{"train_examples": 97500, "crop_scale_min": 0.8, "init": "torch_default", "lr_schedule": "cosine", "weight_decay": 0.2}
Rows from block 7 of a small image embedding model, named by matrix and row number. Rows with one number belong to one neuron. Each number is 500 + 40 x the weight over its row's rms, rounded and kept within 0 to 999. All counts start at 0. Numbers have three digits each.
After each neuron's rows are labels from the 100 images, of 14976, where the neuron reaches its highest value: "patch colour" is the nearest of a few named colours to the mean colour under the peak; "lies over" is the class under the peak. Only what is clearly more common there than usual is listed. The data: simulated fluorescence microscopy of cells.
# fc1: MLP up (model.blocks.7.mlp.fc1.weight, 480x160), inputs 108-159
# fc2: MLP down (model.blocks.7.mlp.fc2.weight, 160x480, transposed), outputs 108-159

fc1.13:517422508477490478515480556444441488473510531475501528561525446556536518480441577502467540451480591434494505510531461502511454559402539507493482484497514516
fc2.13:471460492534483477481540525430506422428584499580493506474516455540415510499480497529479529510519542493529469400481541586491528483490491535462500471594513476
patch colour: brown; green
lies over: cytoplasm

fc1.216:592479509397509535481531553485571554453461504501495462463494412465543483519450513550561475561550494544496557529522445506473489459467559450528514516524508448
fc2.216:476488540493525555489544482560480487510482560497473485509512489422469482452414519466562476517544579489509514436494523483418566473447454487447505447563523465
patch colour: brown
lies over: cytoplasm

fc1.316:561561501521475482461540492465550492573509529512490459512449443488548484491499561492499466515487434506472458493485463515442493500561591511455520510512520483
fc2.316:435496487480465474423534514538514575477508542499523489422497522490558450496417480479480401490460512436501463491488407523484449564479524520461466503574526535
patch colour: brown
lies over: cytoplasm

fc1.458:474514440538471498513438488417476514487467502576502564476541621533560516510500441470523483470449477488483433438509605559530514496530486531486526469541569539
fc2.458:438486504539508482574489487558534548529551515493507510516519499483440520510552434560487468471484443517541532537556519587532545430499505499456455445544588524
patch colour: green
lies over: cytoplasm

fc1.116:499495487473568490506529488470532579404509443478541455514511457504458489528522457564535497528524488518525584499540470518409514429402501446489521521552505503
fc2.116:476503501536479525447537439558465531578448555532448557511540508475417486459433430446467485478493594490499557454541541521514482442489495500474492448495573423
patch colour: brown; green
lies over: cytoplasm

fc1.12:480510488472430479487552480473477554485495534541507469509476440509501480438462512546490502569473437530479497480513484531511523504540520502512529542514465486
fc2.12:506463502470504472458580509504497536470552503541471442448472544500480471491461471428478404533517540471550533441582451542533454492513497543484425487566515485
patch colour: brown
lies over: cytoplasm

fc1.10:557459536558456433574526472497501548482466563533488383526537516535517516441529444498503483520539425535497580492456565425459463502508476489482501461530474466
fc2.10:522524475530501485524487441492509523527491539473513523491557482487478510498494486469506539524483459495531438450478584404524482481445538521513484510514512520
patch colour: brown
lies over: cytoplasm

fc1.35:510584515579548534431491569501552505434463494484540514471484496473526487465466535460540531507511477507533524467405506506506524474497521466453475498499547488
fc2.35:537519536507486500479481587544506436476422515474532596506534515595482556467539454508588506457487451568480464543464535442507579554426553494510500470479545479
patch colour: brown
lies over: cytoplasm

fc1.279:591512497528525510535491516539512538461534512513533484479487488492495417506502480464578499520528489517495430454504444505455512483403498517463476581502537467
fc2.279:478564477532534488455486511541503499390483513503519506506500483469545503557540398505454424481502459497533515529512604555547458575520510569490546522489468450
patch colour: brown
lies over: cytoplasm

fc1.415:490484530463449504614554390523526490488467497478442531567487475528508539512528518523569447489473478488470479482534536523515533498506484523523500473500449504
fc2.415:490495480518419470561522468525447529472540442565494516456545520354495464534495550483504557535474510533520591436487443517467442496537417518471470517503494495
patch colour: blue
lies over: nucleus

fc1.356:470568427452435559465530518501552573448503505556535522527542477494506518434520517578468440517499468552526562544504455500459455432473571499500493520531549508
fc2.356:561480515514547524458516489531468572491510526536494423524508472455465497500376490439519419526520530503529564461522529462535529554461506485485534501468491474
patch colour: brown; green
lies over: cytoplasm

fc1.109:513519446514539544485491592470531499437464505511484520523478474456490532520409554472547539491479481566521527509430490529511531549500442484467430513493534468
fc2.109:509468465472499473479511608545497413541448524497469566453507534562489525464583487520574480459504491546455470506529482503527555501514500522495537488450583486
patch colour: brown
lies over: cytoplasm

fc1.0:489521485498506597525500475512451546526490478532448514473520574535500472525501522505525514494541498463478523389460455494518492468470478486479479535525479484
fc2.0:609481562494483523504458492504540534521468513461557493465486489456456492453425482477510469513490527476567453532441482450564431597482566483507468511459466557
patch colour: brown
lies over: cytoplasm

fc1.433:545437469487463551504461558529466565496511512550515499519499465549520483465466535506481553482581555523560514541474465546467479453494495504463481541527466525
fc2.433:476553523560515512555489465487486402430525575502481515576462511575458484525520473480589495474475562459568462509519548628463494428554447478485492459522463524
patch colour: brown
lies over: cytoplasm

fc1.401:570518477495509525543538475511529512450508463525508508572488475530498490533515557485475456464518517475458529500431437561494483471522499468432571462515494478
fc2.401:469535465533493446468493527562475520432510521489539432461471467446470465561458460525518517554536557470524515502483509575530505497542530564463458518524497409
patch colour: brown
lies over: cytoplasm

fc1.267:538579463400545503487483479499436566397456411601510458495486527492458507489483542499458456497492579491513523511494519532503454496481487471524540491566552481
fc2.267:537478514476544496485515474535492452500429502432504577509531511546497480443524512493530568449514496541507529445526530582480477531472461488554483448448472579
patch colour: brown
lies over: cytoplasm

fc1.5:556543511574435472460470432468480501521531474499485506470551547439487462500568489521531542514533377532484489527523552435426437454476603445513518481498473505
fc2.5:499449541483487485428434509521505558501586425459522535483540494443561477496459519532452466475490450480529457497434515439451429571449512504510473494531510527
patch colour: brown
lies over: cytoplasm

fc1.295:556511548505523510464484516516499534525489463470472517498447496485609515403458562524437466485525533507477502496489500466523446530585614505482544497445496454
fc2.295:539571514555511535435457522503546506530468442533517506508560478505526517515420522486489508553550420521434562501503486528491506471463488468451544453495476490
patch colour: green
lies over: cytoplasm

fc1.106:456508507464533464465513496513581500496502532516450505470543528545483577470418476589487514461518515503474465509519501473454518473440546534465536492498509514
fc2.106:599504442494528430518511482461470542512521583533539513498516494518465456512553529447516462531503572431490504472530478525523470492538502496424533496499495459
patch colour: brown
lies over: cytoplasm

fc1.145:489476433455494516547616424566508430482498512459437497503496419560436550482563491524496477526493457488466497472522534504532511560558468468511534513514476541
fc2.145:481480479503451469503551460546480512407484465487512503523533471317493478520434530485473494527478508534526536415477473545484421428527426505500489522477512526
patch colour: blue; purple
lies over: nucleus

fc1.426:468508491496447494543545497518558479520455447516430517560549483512579487496521475538482463559500415511527467491498567478544518488574458502516489480512427518
fc2.426:523526481528433481486554483535503513421519554526517472504522538354464532537453535453497578582520442497514517511507454550493556536458425547471503528528495522
patch colour: purple
lies over: cytoplasm; nucleus

fc1.213:453463478466490477493531459482517523505544493516516574571474571524526480534573474609464531517524478479507608461469575460486524523535488504512511417532505472
fc2.213:504496556582496495497423541529485514486542508553464488446500504422451548485460446529557489485511429522502538466525410547466483491445472523473487459527465532
patch colour: purple
lies over: cytoplasm

fc1.125:463424511555642456500446446437462571489506497536475463465472464559492478474534508424470510522495477477497515433512441525548536464388537458502484487550500513
fc2.125:557466490497509480442521569534583426443542448492495539494466535504491574508499517565493519461460484518436416523509478490438460510472522446484460524461459525
patch colour: brown
lies over: cytoplasm

fc1.452:591508461524458495475537473507568506508493479456480464484464446440535487526534538477495508495562474506509506504513466483440463453478554461481513454518463524
fc2.452:455516481452539474451517543559460496481517505497492469436504542458496438487521458516553454448539593417500556556441456525449447451492560503473441491481494461
patch colour: brown
lies over: cytoplasm

fc1.184:558572443535513557458517571484563488480451509464503508505494463426495532545477547472528594465509441570532568492441486524509558531463463495507469530480537466
fc2.184:488440436453463482521545577510468431503435563460529564466478568613510530454524467487592501483485484545491466479494512453507561514463524450553513506457552496
patch colour: brown
lies over: cytoplasm

fc1.225:488508529449497510536520520541507485445488495536449535455540484445467548481438458542548492534455496486537440430491558515521530522517525506425573458506512465
fc2.225:489521498479501458467499540509530506456507517518535502439529473411411528530531505456522487521549548447530533498553435562430504510542540562479453504577534454
patch colour: brown
lies over: cytoplasm

fc1.329:560433563529476429553489511563547501496534581562529464461462431465457579467522569448519436561583494498535560499468567510515513478535523460510485449485484482
fc2.329:573580576587548493469484519486494498478465524465506511523508485517493469550517486564409544575501498496493478510484500433518490522454527516512517505521509530
patch colour: brown
lies over: cytoplasm

fc1.471:525491485511427474472526438538511452502498513447477457527516447577471500483532496545492457490482434449486472494487573415571507534530444545546468530493468549
fc2.471:521531475562451529505525447573484538474453513502522471457501482373536530516455507441487524510499504525516488447516487538525535460552464514497492478523484537
patch colour: brown
lies over: nucleus

fc1.34:524479469531463469479525456559507492518493550483464442508529524519492521463610444503516500480478422496519505520517567492491487530492460541511400556503452511
fc2.34:508523453505448474515514424533508505505511531495513426422509510411438474481471527442503526545497436474490449442475500544478489525515525557494517498519469503
patch colour: brown
lies over: cytoplasm

fc1.263:506516499490554452526458540517511441526430546529449506501520539479504516478443517535492477516493520562517458544533429466439494539491441535519518556527471475
fc2.263:473443461456492440496544488505519522462538478594508485470575500550489487479483529544499516490559595487562553431484544537520549544483497433443462532526474564
patch colour: green
lies over: cytoplasm

fc1.379:512544547540438502468529446488514505527500557500415525486507498552515576511542563554496505512473453455464440504491608539462501540491453470500502503419580510
fc2.379:553531515528469515508488511523546497522449539487461501491543531457458446429471498464600470517465428478488510516544478587491556529477531528433556482524415435
patch colour: brown
lies over: cytoplasm

fc1.389:499466539539548537477462395491508498466538485560440470525490520507544465554535453426523494492493418505507501584469579435558473520521500484533484491536458489
fc2.389:527552500552504514488498418526481501474512526473513437457526493359389536492536516453480466506469443491521495513499502470555537513464532563451529494513471529
patch colour: brown
lies over: cytoplasm

fc1.202:494436526505481504515446486496471525539505478480453510488510437415512527545540510561545553460519470461486456560507516502442488538429476508458509468539470550
fc2.202:511477487424502498500456501575548539457600455506470467416493537490551444481489527478498462497481542531485539516465451522485417486558481565500475552478541541
patch colour: brown
lies over: cytoplasm

fc1.221:433538529552497531457474477522557543458526494556525544523503568527514487480489597590464541511514496493476500492501515417421462551519524478512428526520473521
fc2.221:480441499504507456525437574490448539515597530501448541559468529485474501500432477494516502518518508502534505480542492511467455511520500536502476486481564541
patch colour: green
lies over: cytoplasm

fc1.80:486599493495545469498500437540498519496444459577414464506487515531490546384484500587469464524509524495534453470460511516542432511502551521469549530446481516
fc2.80:524550494570547545488461436514531489489528401555517483529562532489500474495472484468460540517486482521447592456541476447477467449460447493501526404472486506
patch colour: green
lies over: cytoplasm

fc1.153:464546522471486459523561490548560516585505487513459449480473525511551504523515496491516495499498440499468503536501621501531506572552428534459481459538453484
fc2.153:537466542530528520477540507521491504459485521501513476500557513438454514511486481476545481508531455555554502472474439471513543491414462461471539467495459525
patch colour: green
lies over: cytoplasm

fc1.8:491467491496541525488469488536489455475450564599466507587533510564517497505528465570472445549493463528532432431491467501520388505545539544512450518494450510
fc2.8:423480480504448536483453443510460493461514465544495508508488503454513469450436495492471514615524490524510551513511443461494468440477464575514552506500455507
patch colour: brown
lies over: cytoplasm

fc1.128:517516522499431535548517504503478494542495498498516520515520469446526473510575511514562545460540449472499520553553597516489488522488426475460423524479490561
fc2.128:507464525461478493490577473494480555497539504541506462447507546354486478463454482464575527489518493518463490472511477584530472504467512576494526562569480515
patch colour: brown
lies over: cytoplasm

fc1.442:550437497471553531534561524519496539464534522540446485424507494463544542491474505534537461463449537481487528509536491484492514509456567503443499448568500545
fc2.442:463482509470561486425477518525466454501504473507481541486480515411411452480506454532578470490556622521520560526511474553425494455491508523409597530546518482
patch colour: brown
lies over: cytoplasm

fc1.425:471520464359458499430516513523566464480552496582520451443486448435489480570466602529449521522437514498481443478570513510514447496501567454512520511471546448
fc2.425:515568469582510518461489525490482430452454550454490503503517556562516485493441521555475519463487417494502538515550525478504570492467569474549511484424466478
patch colour: brown
lies over: cytoplasm

fc1.71:513486512499455434436553584498525472474479461504507539473537490502447529500478527489466462518500512581529504542474487490534478502443527556484523535552411560
fc2.71:405505473506502505511505517422445437550536487517551447593577513570539509550496487504517491550468535549459467497492476488457471471531515545495534563419464504
patch colour: brown
lies over: cytoplasm

fc1.104:534441521439465494500483552469536499504429477471498496531477443431505519581483515569549521429509487510484476560545484568503533565441448512446500467484491562
fc2.104:461421450419507483502544508541468499516557494521495521458504564538499443444532484476544484469521568546486548517524485575475496448582453529477476514466538516
patch colour: green
lies over: cytoplasm

fc1.42:535490478528541469508488496527560538527526483530517554473558463472468525508564468433467486484515485530454544473495395441499529466431411523456569461566511536
fc2.42:500483490499527503464586469495532476492496523451536452476522498515473504535497487565496523458489551488448461504468514454496507549556529477527473420503517493
patch colour: brown; green
lies over: cytoplasm